A small self-supervised audio encoder (BEST-RQ), trained from scratch: moe expert_choice.
Rows from block 2 of a small self-supervised audio encoder (BEST-RQ), named by matrix and row number. Rows with one number within an expert belong to one neuron, the router's apart. Each number is 128 + 24 x the weight over its row's rms, rounded and kept within 0 to 255. All counts start at 0. Numbers have three digits each. After the name is the row's rms in percent of the matrix's.
Before each expert's rows are labels from the 100 clips, of 14976, where the router gives the expert most weight on average: "responds to" is what is common among them. Only what is clearly more common there than usual is listed. The data: notes from a synthesiser with random patches. In brackets: how many of the 100.
# router: router (model.blocks.2.mlp.router.weight, 8x256), inputs 0-255
# gate: expert gate (model.blocks.2.mlp.gate, 8x128x256), inputs 0-255
# up: expert up (model.blocks.2.mlp.up, 8x128x256), inputs 0-255
# down: expert down (model.blocks.2.mlp.down, 8x256x128, transposed), outputs 0-255

# expert 5
responds to: pitch class: A# (64)
router.5 089:146147130128140135108127128144162102130139085105110077118133123131101161098123175172090126114112136104121119118088118153110165159163153178075109097097087108118096140119102121134166148140081155140177112093136142098186084153153159142110133157149093104129135117161136147119147133151126181111091161147111150111147128068144125105113137158117101106141094136111135125142111128133131123098088149156115141117131121125127135120116151077134150116157163134130103134158105140149121092127167092106152160122140151129118161103097100103106136112126135053140118143117140126177166143097156146140096128141078141180147128164127157172120117123115103128149124098136138114127134141150139113136139162139144081110137128133113091159129107128099171114138159120132128112148183164133134135124142110
gate.0 066:141141084171150101156126089117143147127138142174112084132130135101122085108147088103122142100090140169133151184160126163151117118128170148190157129116164145101125109123129141111178106145127155087115126122105110135129170110132128162112116103105075105139132114082140143108128141138103129118137118123104127128127147125175124146118114096134161146150116155133121144132152125103128097140089113121142141150100120145115102128099083192121120109127080135087102117135142112094072095111157156152075117082097103159141130122138126146135115153084132148146135153138125138120119136128127161119112146116153122119127142106127098104181141097107147116076134138153109133147183128135088121152159091184142121092146091124142128161151129121143129129116126113126126135108177156107110060122122148
up.0 050:157160124116093125175149136096107131136099135104145126142106122130150141122156108120111123126185134130085109123063133109120122124148103118116126121146121117107096078112115151147155170120144109126146078115149107094151090120137175111134141170131151118129133171105134128123123114125138134123127124117134118120112142100105054132138100168143130123176132120155133108092131150153178136140115148134143125138108128153094143110121127058085167148136151122152126143151101114150133127122147156103109089085104127147147103149104136145141123143170100117146123156145177162104138117099100126167107187087171171134128164120141133116108142126103112085080160125120143121130144155117099093152157104147157149088152126148129135091143140065133114122121092128146141153137122185067140112112146145
down.0 057:127127110118119159120135159146126168135125147147136154140135164166155162085136179145158153128115067150126176092143120131148131144105088117123141173109095142127116114083114132130095145128115130138084142144115132155125153119070110099141113146122139120117113160149143110123148142129084165123128159125142086153170122112117132157114147133111090136115140131131141128110163202118138125112139126120130098135137137153125155153137098100157102155126122140120150158145107103104088121137151110096116150114097141157091091161155129114128132132129137118088153123125120141173145143143128124080094161140085078173117144121131117125098130118189113157133120082109173137154133112124124095142173116169112179140157166071113122094129150122137145150145099131147141148105060117150129128091100093
gate.1 110:140158102117132104129133137107129138131079140134117152111126134092089067103099090105128115105136144178153173114130141154171123123081142097142140171128129111138106129105132132144134137152158096134148147127141091099137155116109113110093119137126153109107151126087159115118107131108161122094109071145142127131114159126136120131159089128154087153149132138151138128135124124159124127128108077064130159123080148139170137142131101103139170171133094141115162112092115079104119141122096119114092094141106165154140126108160126117154127151160138151111109094108115094093124126129134139112088115123125117141150103100067124102136139113119130138074066146154134157115124088112124174098110110097108159106128162104169128144103168130137128127100125111108126129062147086119093120136157129
up.1 108:106137117132117146105134128106143132103153130136158142168113140160139142097122167134122093102125130137129113161136102134136124106102125134116099117159109170131156156100162111139075108087118174155114139148119154075127120098123121128170108042140140129101129137139100111125105116130131141132125172110144153113097126115099133114068141120096133108146112094119149109123093110085162125153110190112110102105171129129079130122128157127148124128087182114126121121131124154124139115088143098119128155134116130162104122145130135162063128119129115134159112120141156124146122139131145110125116124143079163082129081137139148140144118166146132170165133132149147127150110139117171084075122111118132102133157077164096116131160104126104097118178098165143102138183112133132129121143100072
down.1 109:161110181144135124139109147084115153100154092115104136101086129126145159099155141164151133130123133120125138175124146148155150144118116127102130082092119138101107129109121156146131116107117121167164138141097120070112123144159144125099152145067186098151122132105122152094098172083130159107129046092120107174131115122066152095167133112163174139164133119109106135140114107140132092147152134138134121128093147145108125154122037171141155102099111122138093091127144111104154137126108105131133107119103135107189124115139121150118110091146134128139150139126126136103140174114117129147143087139149148124119161086111122104156103116108108113146144136138126134095142125136121106118170126136116126134174122102139145123150138148131115116081107134163132116098114162105128152132145141
gate.2 095:106169106150125105192130085123146145120125162102115151149098085117133080091127087108115115124165154139165156145111146115125118114158150108159143143164134145116121160114136159121097107114143105122136135127152096078145136094134180134097109114106113134136174153156158154126109099083108139088160143167163137126146130111158071118111153138127126149181092131172095131112116147112124094102090162102149121150158153151112112112102111099117153149131106100098112093139126164135132137126111126107138107112100134124128108134127102130166127128122120099095161116141142162102103106158097159106123145127133135134102167095150078135121118075098127138113119129154104140133153083114142129121161073112108128102155112086134139157101143103146141162109108141157157163141151178129117086124109152
up.2 092:143136111161177120150113110136128133174138156140103130135116185164094154124134098135152185108109141149077153116121131155126162124122087117134146134086096149131137175146101175158130153147127119168127137123140077107113136107101167121142155134135126153152119138138166119177128128167132135128164115148138115164156131154135144130143153146089144163140061135136153121096117129079168120145107124169112160150116100140124151131131145153130146141178114128178135132106139155135117131104170162136107130125172113122192146121140137109158106152140115151163131167086113106154148151116116119186081178098130171145114128138138134149134134092171119128151123136112133151141132141117157112125106109119152134154101111078121124150129131117140142105129114113105119166129106173109170158148116083
down.2 098:075120127110125081178177176155120139141105128120090122126126108159125148154122088156145109138139081081071135143113154130112122129135106138130128152122119099118174136114150137120152123143121133108143123119148130123130104103105156146082129129134127123151131158159188137116167141148139137113138104113150120124126113114121113099115137094116145141172143123156136099183146103109141149114144094154081104114117134151161107122163093105163155160121136150157138122090182134118126132050176124106148131177128157142157155118155105086156169140089109080160099143148145091103139136096102110147109117158120130177120104178104111148129143109131162105150125134151136120140133094146153146147093109142098114162137158130090115129115119132113167119139169157111141132141164108146156139109102138
gate.3 093:134165136165102109143161142130123116127075160102160154141135107126124080118115089103164117119145162150158144116113146159113099132090145109116104141169152124141127124091121141103098118120166145115131130129140114107128157102101138120120121121129171110135177129085123093094136100109184126135130116151167128094121108129155095139148144135151175131142147148169133106140150137159142135123101090066133139127101134141140087103157160137180140143099155105132157125121121134082119143096137122092146101157090174153096092127169158146148098142145129187145121112147136146073144097156151129111096126130122125093110119137126095108150185106132143140096115139120144171122097111127131200115121108099111170120125145089119132137108191106144112139149128128132090154137110095116125119150143134
up.3 092:119085128110141132114183120152109132099094132127100099145170133122104090167133122154113155170098141139112125079100128146126125105141119155112104122102156109118131132101144104050152154135153105109151102146142135186130127132128170153109180122114115114142074133102119142127162097150163109152131114124117133152141119136117128111155116111111157109138144166130099097127155119147069144161117101124109147121098125126117116123119149124153118126146140104134149118143144115091128146117140121134178133180142094110146110088136140126182099185138143126095114146143152122070143168144129155122142118112154103140124173129157113109105125080175155097070116146095125126092114110129134162097096159146104153126083153097145119115140193144107149127146147118124116144104155120106077127111126136
down.3 093:089153126090136114147159128119116122157127139109115129129145107115151141143090111127126070129192122166130099121155125045083109128173082116105101104145139099175113142140124097129126174152118098143130135104141126086116114108118110144123097101140087145108193135127142138161132125154128120125134110163150123079127133144153144112108122155137151114123099101109118113152136151110121141149127131062133133130160142128153114130142175145120168130160133139137142162167085145126095126150138122107119145148155173112090152101140098112103122106132136115107149098144138145119119110105155128106124139137078148101141079112112123149067164158153140127135131135101169119172117140138143081122167144126112105115138092145119092077121105161117102118155098137136157132174099124149163141172122142

# expert 3
responds to: pluck (100); bass register (78); filter: low-pass (47)
router.3 089:138128159123150115156136153136115110103157142093184137104121129115143114122104097163103147100100080101129113161130094090134096138110164151082134143131140147110130183150131150146167099073129146085129127144123158166092128137132153143141128132127155127089153112171138127108141167130139144091141133108147140121083137133120122110145145135122153177163122124100091152167163112102159144080148132134131104139124109096076125101142131163164142178109175116135083112116099167114108121123113151122171126140138108112133121132115158166118112141134093134136100129119108162139118107125145112117158104170132090147124106130107161147103124101100156128197093171156179125104084118101119152159133108171134127130130152153137159130131112144110125137141166120112177118156128090125155118097093120
gate.0 110:132127070123134124108091118140123134126134149072060134123134138154089156129118105116129092116141090146149104092113131127115127112138116095151128105121099143107130150115133131095075105108148100133148106138159146105106146126183150118148154095121102119124098171110124122163136095136125103173159113102102153139178100112159144178127114149104130125140154121168117108063102122159110120167097189135130125118131129120134117150120117095103122111123126121117167094138157122140097111147101146110096125119125087118120131114119152085119115101106132074131145117109167156116108130122101115065122179074152169132121148114101101131170157103123146128113112089116102130120139137139107117120117149120142159141100085117124108131139186105146116142099081107125118166157132137173094091117132151
up.0 112:151161092148095125153103101129132147153066108139098152142158153147123105106142130118112156123116175140136163091124150142127140137120150121134129158114156113152067106124102132162152173166151142135116128090121079119156130082088106146087113141161108131131148099108140147149103105145115128110130112169132113118161193144126083099125089129134110157134068150118117100135123150118114111152139117100106137161125140110145120148145119118133153096192099158135119116118105137129143147136148130162111169122116154124161156102159112128200134175132140159148163097101097099156135097159134135135075128141143125128133129144130140111131120134117108168119124114129141174163130103093155127098102089088116111098119127096178103112099112096133154138155105117100111114098161158111120156127147113
down.0 118:115081105129128161114124135110110136115108147134121107132130092114123119174099143086118132174130139133139139097149154118129157138139113113122135107106112074161122099146122123130148154159134150102154103075148107143145145115141112112133124135127097102129079079080181105140086072139149100117157144134120118129134155145139100134134113133146095145120144118139142135135104131152089099167144099124095154121123096141175117139099076117096124110115097143158143131118112121091152115118155156119093106155116160110123151095166139126140134176151151152126134159097168127092107135135075165138098176107187115138134114119102089140107122107114130081099137118154135131096142209123143114136128172150104112130094132148166113119130158122106174138090125155102170171130114118123157141129159145
gate.1 113:157069141130087130157119144128135056121127094087136089122137144161102135135126140114094148169094126125082086134111178146110143133094179165142144138080126086136116145135131155148138119131143140133126135109125149148150104094108114130140151114119121138151074114120124119135153155152122110147139116142120145155116145102095134077101138091123110133086153115126146121125099102121110110121140162143096127149165107090109127107121139108124095078130134132128153123107111140123139095119174097150171168104089133126157128156117109127140193117109134133142116175127153124114122122114156181125118106127155115169149133126171087101111108100103114082142129147178089094099103165120112132136123119120122109128125111153139083112161100098090087164127143093108124117133176166100150126103126151
up.1 121:155132126113108075136106108173108116101154163128132102133109137101103108165090112111116119119127116132120166143105171154151118130149112113155134173108113106156134143154126119061152123131152127112107130122135104141132112080127158129114123114106133140107120152091119152153140080158130148132167111150148133166166115132133115119145094144109158126172120131165105117122167152134118114138117155117081129149126114154152130117144117095144118159122148114127159123124119130113126104100120139093149116172160111161137110148145137148171105176144181142085122150115129140067133169084113115109098143121154115164159138125116079151137112066166147144155099153137117141108115113087117138075098135115085186119143083093114095167136155127113162145092119123104113134087150099150091106101132144
down.1 114:176139125128116148087110132093138089100104105145133131132095113110098136108130121136079135089166125129116118139129120126164128155120135117147131134155104126073067126144140191152088129135124106106155137161076131132124138104116161103091146108120136134137091104167106166115164174108175165129104120158093146143108104088103126147100130118149091142161130156121122133164149106193151116119137110100117139157122141171141086184119153139140163123148128153198153106135148114111103144143105155148142119076130072157118134121104145109124118130133130129132165127110133133186130120119104134144113162102160130138135163113134167094132123111103145124053137129131111162131123118112145157122143116144125117123110117143118141089117124109158148080140092111107158151093132132111130156132143159
gate.2 077:105156148140195106143103117133097141130162169136142123101109129123133098121112101120129153102172140123128130133116091095144126128151106101081141133139088147120115155138093112169152143125130102118145134117114106096124154121104199115187136167110130163143191153132123105162126112133092120075152094145167127159089107120111098086137188131118158152177098117126080149095117139119142155077083138167112107131114130133148144097161096098098127182139090105157129125117117097135121138134130152094122094123165161125146113110096111148148131122146099144115139122116147124122108114145105132184134138114130111175115115115138108146101124106133164112172136144166120117093092138101112150100161143144124170148118159099111136106116163134110111131129103112149125148141100116148164125128108109
up.2 076:134113153139132114106143097148103130129162149133140094128130131107133109142112115136117130160106124135113138154101103164160082143148123151075093145166145133115144167134156114105170110079122146097105163129152173153101142115148178137118148115100117147117156133132111155098163112138109159133168115125148117117125098145102158109143136109107150125188109162150117116116177127092146117106110137146136132136147130143101122119146133144170125185123126106115064134144159185124110141103109107123206132146156079151141143114146116194138141179141146126112114162135136130108152130102150142134110088127160097173130141151166094137145115072136157172183140173158104122093126128127119134126122133119094148134097091116116127146175140135137144123129115128124140110128123143120104127062114138
down.2 080:160126121134134129116099143150134089136111108107147142121141138098130108138123144109068109160110157168125131145131141125122161149136134101153113100122111129083117072153132170076107092091139118136130117126115106117121147121124104110178135131081138127120131104125146114133114130126120120162144157113100140098135120155123146167122073118124087141124153139135087164122120140160160125107109145084116129128133116119131153102107083147126129133100132134149165140177143153126155087168176132101118133149119126101107112111125181137135150111088139145135164107149128160138102116100119150101133183123156094143137132079124143130085149135143096146136139151105112149104132150155123115115117151190182146111071101143093138060178150124151159178101136121090154156149156156149144098147170115
gate.3 063:126140068112142115137188100149155131144147125115087114147110165088128112113137176145120101124145095163135133142159136130131123132138090096151157187146117135130120115133121113131164113146124092076112111132110136160159106123107149130112138106111107128155146162158128106116112145138153124121138103123154186154135115114172141143127158122149150131153122122144174134090139125156093103130076165113128148158125145170148123137130079124134121150150120085138125137114155107141077075160135177116093111144160127146138139118094104110115132157141139119111130126135102126150144138092120151146134132091139130122133107095084146113150106096130130121093159160155135123144186118155095142126127165168176172092106106102103108122158156138140134098112091107185161142090156149156081112152129154
up.3 050:132115106143160083117108104126133164124162127144135124109137163130127156144149120145156135140124140131111107145092098088146128101141143095120158098126128151118114134146107115205142165121108149144110136126141139077106182063152122137161142165110132147133146111146160147173117136133100159131112121153189083091139104095117104130151114146136147111110077134119138102117119122150132120152139095164121172147167133118127138123087124101099111147168125118130093148150134152140127164093182127136151127132134117072139140113140147121144081122136101140153158103095092146121135121136098124153143090113119113105144186136097120174113181100127126128166097136119151172123147130128216161135158124122138115162165149122136125115138110135117125146120104121134128096142125186140166141107129126
down.3 060:119136078138170105116117125135123130134112118157081132170122134133164112168137119120168104042101117138117114088128158149106152130096151139150136168087116122134132140148155112125118150156121114105155154062124103147155120119143130175146080118104084103154134203115105143132117155131116130115176140122123163117150144142154139176174113133138131123146129127127135119159143117140110137136105150164135167127169176157169107156109116107160096132164157142162127106117144169152120136171194106152151167146124104156114124125134134164153128121102124120154128129138152143139107122118130124132145166081175134115146114110134142117128093150111108149100190116124113119137145112104136145108116132139126130081134130123123112083108139106148156141122105112104164190109140165133127115114138157

# expert 7
responds to: pluck (72); pitch class: D# (29); pitch class: C (26)
router.7 104:145115165129130109134161085095117124128142154161184058107120103118120093131074141086098142159127121169130106145111118116137097109116123114143144145106152127165151139102134116141170135128099154106134122133147122142114136121117142163135179111107138131158121120120133113105139112106145124117095106148148174164122107157093123095134184121148126086142113120119131115093131155144135127123122139135146147139127118118133168104166123138140125156135138086085109142145099133110128103081130116120145104137116151172151086148157123133108114164180120128104108169144133099090116177126125160153162118078121086183137143077128064159154083080113157127135145163201148098109116103137107125150164132132111171120140126112153117123135137156106098140106106122153135128119103151115105151135106136
gate.0 099:083141097126153134095158136113123172128119103126109128156109116114148140129122156125183081135142155138130127133165093177149116147129099172099100145157135140149161104175133083129161122123113111103114137183143123116113141153133118165100139097126118109148143146131149136091135131106136095119108118101116092123084112147147175180131083103160121070149160137100132121153133097145158154154101105114161166121146166145149134143130145143128159128112107182103112144145167113137095113131093119151123148165151141154099143129119107109078098112099160130134102110142107116123151127132132115113095114129095122115154079148087142111155146179160108148070153155085163131113163122187146113092118124128175122131110160145116116104138137141161130105143161135120114114127126111141109118123135168
up.0 105:123137108139123131153139159167123137181098148135084150145121135109095107131141089143133130127150149151128175125117134169148164099101118127123099161134143159138117135140125136116132136136160140112123174179064115126124129124166155134104164131139165139143148157096159080125100121131139123112170098156127133132110130137140152114152083105141129136159115110108125134129124139134113152112123099121137160101112146144176140157142119146144155147149102138158123123105134087130140136194084143150108104166155148114185159073142107158153104154120144128140143074131094052127138118128140137143144097151117132121145117132093174116123095099132148147090111161123132163127162055116110154087080118114105162121098152102149135128103118130139174102162154133111116116093159100136147135141159134
down.0 103:110119161118135139135157131131142132104123156113151159197117107109113102130176171173119132103126126142105106123144160119131143141161112118110179182160136093119099132116136123089169150148129174123109151115138109092120130163139120177096124124085174129128110139143122135127156129107137146120140164114090131123128138141112133108112097109127148154113138131153117119190134100112084082132157179121124141124172114148148182175087090123133116122132149095150121133146099160134147150112121108093120149156113138093089120110169106134162121129134169108118117121124146110104125188127083149118127160165153152163105166091159172160102126140124116148113121119072109142101119148116118140112136163139104129079108137109124110161131136101102178133156121145136169157122156126097158131134135122
gate.1 096:149141154151148121106153084091170117155113137137153110078116110143141098123111162128132124116127124139163098109127086096145181111157151116131156106130147136151108125124134096136104156141096155174129098140148111106168159160122104109130101117131124135079113095135105125144097154111120151149100161139163155147142141118170108120119165158133080093104131126114110105104072151146158135146158122132132122130131103127103158131140143112097119104136112124098124151156104148143154130117187132136099129090120130141132130142137138115098124123139112117106111115150162116140116124155111113170170150140082118101124112107127148161133121170111123131136127103174156149197107162142175073155158124123159072102120088152129099106144075127101110152083131141093092101166130137166139131182113120
up.1 104:104070119078127111141119150171096122101128117096102115152130151086109131138143106130132143124088101124081126141132131147110106143119129167118135118106115130100147166122147130104134106112108110119108153111119157148100092086145162133124162105077136127162104148149145132131167151151130146111149115107101092131124117117081147106131103089111180173144133140126136147132152097094106115127126148133126146150141143121123114120097117169167133149095146113160109111122154147142087116137091105131168148159137124095127141093106107136152156157076150112132154137153157136126145150109135189105100120108177133155119147115161127107112110080154123113168153153113073111089176112144100167103122129115097155163100117112109141122132123168139144121166123119159204148125148169101132113091119150
down.1 099:117108135117152118125146139128119135124160150131117094116120142152109102146093164103126119124131126136147131119103121129093096147100128111118129103103093149128152161145122089137137182115102104114154110149092137171110159126144139128165160123165109137142121110124087120141126161097178132123125114140113154084106128125140108124116173133127152089137167118099091141117095121112156141147093150119159106147150152118112102162096138100129173164130132118110102088139136138131113148116119119121107152094121174125098119155123132068083103156189073135093158109084124141095120100140133120057133152086147160119141114179132193192087104126106159124160162161148143149139122158120152102101151132124154117157123126143152158141127141170113141113148110155131093123136150138100135168109120102
gate.2 088:123137136126110123172137111116177111087145139126149151188134130135166111137122160120107120120150151116125133135128096137095113138157115146120117178183141089135114131145105143160127149122170122143135150129126114135149110071091090186125116125134069152144130095156125174146121108122126107100109103150156099111115186148129096077058135124136117160173082152093098115150141157099110115148140146093084118164153121119104072109114128094092141138173109139123149143136090163119130194110151099131145145140103121127126110146134137108166107139126102143128140148070122146114089100144135131146118129156121137105120123129118126149060135141139145144108122154147128109117096156088165157126118121103094072106147123133122127103130138117113129124142101129123150121098137157105163117124116113
up.2 089:098156123144127144133100114131165106135127101153138129137122109159144107111120156135099112074102160120158150149151122148153177110110123133143134141127108138152121092128118098142132129115131119174143121149126121140146177151063123139157050133167126164142160135139154111141095142129096113120085135133144121113106147129160118125124124115108091084134114133103135114136104121097167126130122089076128108136116113123110154122153135145121125125115105175105150126121114138151178123127110134140116133089148121134124109148129136126083132107096098124173132094130095103150110088136144068114119128186070102097112068152111157138139151168142096170080136123139132117146119155121170089131125065120144073109174121141122089131148088115110092116114142142114067112132123110121091115130139121
down.2 093:136137121102121176113126188134100158116101105149099160123138158136117141089141127152151131134130096085088129090135146127107137140130094152118107164093143133138118077123131115140111082121113143112104136149169070120118096098114105166131109128127144116138124115176132112137134129126111160152139122085128132140097137119103139123117099121102146181092143095140150155172144144143091140139109113176087131188157117138124133134135088141113075107106122130135132107146152148173112113120082145111103144145159133104164162103129122136149177118097149083151088119101127131134154136093098140172133125159084143146158121127130091091171150129125112140132093112082186134130130106144130138163143129099115118136155157141142123180153121111085134101139152079130156088139121119144163104133142132
gate.3 102:108143148142154117158123162172132108144157141129124113116119114128136138123133116149155106134126112119144156138105114119128202101155121137113141075122067135128154148127110108070154118098088107180118093166135120133119104150124165086145122140131172162167158152139156088151121138132132142115122119146153132117102081104150160135195125148108126106119147109129146145106133137104178138095104106136149135138115129142128154103119129114156128108101159091123154138142130101156159148147082132117133120110186155088140102109119152128118085133124130096128139082155145095125104129142149098122167130160069143120088108119182164159126171112146107109115164123127124125162137130170147113091135115116150172166141116140072152124096114136112130111133157172153119145118087106111119157153125123
up.3 105:126132141140138121136149088164102114110121131146124132134141121097148073179133109120146128135148099139146151156109167171166129099128141142194139155151172157150118099125159101108145111186155142123143173138139130162136176125124153123103093105096121150136138131109146116105138118116137120113116112153142108131157129147118130108149123096151110107133153161151171137141151137127096153118128086091143150155094111157177140119140126160143143161128112162115148127111146118089159173116089144122158120164144147120151092111138121145169107191154156151106119133146100130077151155126112130161138112157170115152135148127154106157120124117181094138092122164131128108139118127128156148111145160091087135099110130134142129173141156136135155148123175146128101123059140091087079150111141145
down.3 104:119151139166102132115127099113119164118145140170104163178128086087125132141112125092153129151106227122125123115125134127136137147137086111141132100129144148141101074137114107136137186086151135163115164100170112081108148130132092188120137086138072142154151094126094114141123071149146089142159127121117117089115105149099106150087123103150135169151098112116141113107107121109129130141099135147130118139122124112139134106168109125120106159132108110129147113159145172114125140115153076104086138121147099126111140072162133137138098121151114130126142121052085078104115133121104085159113142108103097129111118152114117122148165155122133147115135104131142106100154137105139153126098135120091126124131143124161091148162134105127156120132122139140142141150131135117138168132128109

# expert 0
responds to: swell (100); bass register (60)
router.0 126:111116103108185144148094148145121154113120110172104162129134133102123094175132084137155076087150127129109182123143141200131133125116093174160169159117138130137101133174112096118141141144164099129145142136123133177133116119130132106106129123141132145171116130092150146167135132112180090106106109116115076140137099148174142151123084131142126112109148139100141126163149090132104156159103066076137152148108135166164110150136135150137116110121123174150146136114116095131132140158113178149146162141146104102109131116106147108155111189102136150134134136123146163103125155132104109110109147143122159096146102116128142099086160150161142108071148124112142119156108132108145136108098132119126115140098150142121094114118157126142155091136145142134115127117149114151100088160129112
gate.0 106:100126123120169114180133114145099129102164170138149094093102109133138104138122079101157130114139108114109129127123133151113102089125106108175165109103128126134159174128109082107169110132110122138120112135121112147103099111091156100139155086090147141184121112120125116137138137087141137092158089138135120173138105108133131119205142138147163111114134145126158141116167120116135103108135104111146144169096120137139137088118125183161196119108115126133128140136115111134138126146060133134114153128139115122128076163138127131128074145114120174112113134142150129103115152150101119137126159130169135139096125110183092107126121120172155117094165132095102085160102166113124120112155107139147152152116137096133128096090138151136120134127136157142119174121077127093107143137098127
up.0 112:148146152145094145098120132117145142153096111151124179168132128124151146109154162151091139145122166128160140136114106099129138153138150126091094148183153155114101069120150182160089158145147137117132145117125141099120176147141120149134111176144112127080154155161125127105105122127109131147093165139125125065113167153119096113068141117114086150151087136118094127137105140137134140119136136145113124108135153123118103159138132104106088142147113135143095115145142140135123155123174120133142092126109158116130162092138136165134162111164122080146175102113102122171141096138137113140131093155101111097133148139094152152135137144078106176157101109163177170106132096104158161149097139141103085104150143152146148146148118113123148125135112116105144106151164139134167139122152118
down.0 109:131116156114135123150129112160125103131137132140159141123102135101149095119109089150163133088084097113137076157111120129102126116124162095090134046163168147124129185126139122151129114126159112109150127145136150124120166093146180104124163084116116127126158087071104114159152145175134170141106125128131138089118121117105133146139116141100137132094067123119128129125105113168114113136077198113136131149130121109118133117107159168149105139133166114152131124118107111119120154091083174135130144132137089123162108122110150134157100148124095117131170153120165129116176145113146102163151166098111131109128185151146110129119151086122144109136110125101101088115114148121124112113107117125116120113141114116101101091153139147100087125118164104121110159096139154120106126129082134
gate.1 100:159133113112100137117138112109095109144141090165139106145156156162081176087092122121121180151116087122118069132112126111122103139142116133103064124126153130123123119113120132154138091140138145107132143146152147105098142090166115175152161135123110104118152133129104142057136135134126137144123137131145168112118114142076094086148170115125109106116103097141120115097127118152143115123119164180146132091145103113123138145148139144108110148172108096108119127092171148102115112105147124123128096142114159125129140125156126152122141110149130102120122156089095122135162145098126100141115110116143140180163171149113079152180150117109118144156061129154138117084130087119111133185124152109105141128172149148164121139162143121144135099138134085114110116130142151118160159083157129
up.1 089:111131135095098120137155115145148144148135132183134131173158183135109129128125135136149143138163131129115121139132127123123109121141129127107091145196140156142121103102132130141149125158110195138105149115104132126118142118142112151104144156140128137130181107139089141082121124125130132124124177157179160101148107107140142108097141114146114153126099112103164121117143153122134166124136153132176154115108118109140132147138145165171122178146109108124077151143138146156078147148109121124150103114116135137094183090147135144130161131162127130135137084132067101153122112140124118151155079143119124112106106140112147187149149129118144184164103134118152143155132087136101166127104135139099098100123134136114151161132108138136153093200129132157070112121161119121161143117186167
down.1 092:079143130120132160148116129139149109150144111166110114134119110123130119131144143134126093158146097145108138127154137094132185126133097127094139150097151114150166102130167117092092168128113118099121122132116109155124106168108150148129108125127099155117097141153095118118098117133150140113139095138106128116144150113149111110119125104127149096119191115140107167137128127098109149120186026099113126130148137150138092132163064114108137117121117117082123153113128125143176164160149154127124120171120183108114128119144129143145105126160146123152107134114121140100074079124135146102183118164110122135109128093164139131085137136172086118074146128126183120137161111138146167120151124158101138142079162124158123151136147151128143132107154095128112139124098113095135120139161099
gate.2 077:155148099121112064144155117096130111121117133132155137166103128122159118104126154130109118159137133129198117143105140149132127140119120103112102164159141080136141125141153122152141095096162120088163146152116130113156113091163139171105106127144107099138184148148126124082160139098110132108129164160197164097097134160141133095115166131145099084132101118117121133145094142137107130097091164114130145121167118187132147107151154111086147148159139122126155109105119152104147100113136116088139102150148149154154097160073108096128103080105111138077113140109127117108131137084140107175144133109116131150168120132117117146146141086125124136130109131176160111116134089144118143153123126079117140082148126136130093130140128098102120133116155096146114103136175112162124130145120149
up.2 067:138145167123161131105112134090086148146079106096072155116109087146136111087150139146168178110166161056126152121146134136138116118147112143148079131133121165117124135116148118124142094153157090160103176141085106115104129121128163148145122135133147132137167162153131129129123131092153118077152111122128101118075158156106145134126143099147107143135133112137111131145147119106123103091166108153153110088149159146136129105089101201120140096167164131126096101083157140104158155133127127119150070142130214110145143136103066146118124131153125144128127126155107105105135131128143140133143137167141186124131134111106117116100115151168117107111143125117122115114094112152119142127120139105115120126110161125122156115071143113162143159108141147119137140118126143131130137111123141
down.2 078:166138106107106122113134158121144143100128128164171133102081166132150102137153153145151117116113139106110161153102139108145138172127159153123113130152172136169159100157102141140131093125147122145135093153155125127140103103145114127133125133118138107138143140129097112125137129170103148108145116131125101121131101147068140141163126165137117178183102106125110137141127143126174095160110097137185136104162140097131121130135126122122076170134148167113125122076116157153114133108160085138158162086134108120108140134147126132135140145180141078100088126111122103157155169137149097114132139164114130083159098121084148132188132150094092143186120134158113110146160125131090111135115124120121112104138100152157079125161080121126096132134143139089137102158128119137110129150164162
gate.3 102:161121118122104104131166118102148093142159128144161108168142184138134147113120161133132154133105084109152074167109139089114118113134134132117096102122102115105137118115132138124119092115105160124108129133127139115136130097158125158119120169122110127095152149145074135095144119144095160161112178136224162092118123068104149134134141130121116148127123118130162128120146130122134131104106162146117139120107099135110110116107144128106091128109148071094139131132146158110090127088170062104137147115099124134125132110108148124137112096120110112106129139093104140121139129136142122165168074097130126117150151157120114170185169074092152092161110122134163111107124086139104118182133132147103115114149127134131159102160131118115118123124136087138123116111169160111158137092113144
up.3 070:163119132160127139113054130141164135129163128119102153137090119144135156103145132130149125100174136159076102150090115145154120162142087123141099181144076118137130117150130141108122154123129129119152105101119120139150132136151158131142112159136086118127152188128142159141137139114118105152109070141115109113075127109116102116099129153159105138187096140114128110121107147107144122141071131130126137116164156188126103128112091093176140092159147139139118109138118094132142126146121109129132127149107161158162162132128112136134161120100144110155162122084102118122156121079115097110080148127118151134148126158062146128145126160100115175111160107155109108117123109089129109132118137158104115100140125133078099118141131118136159116106087124120128142063147167124125116121156150
down.3 078:145138082155092191155059124130148132168123139123079150145162132151105120132117094129159121147131114108130165114148135130154128113106100136118114180135114116132092131099151123172092094117123131103113112107140090194168126150125141138126087125137130118111157160155137149143112131137148088127154153134144133128119144119131128108131104144127145141117130150136143106129171136090103123092249064164146116108098112119141153120106117115101108136125107129152140120108142122133128143167125126109099097099171153107095106117111095094143161139122151121140103094107109084119123145122129117104082135118144135145096119123098142112113129136129134184124151090126103150135097151092121096144122131136138117142092073175132138104126137122144139140121094167131138124121147102166150154094103125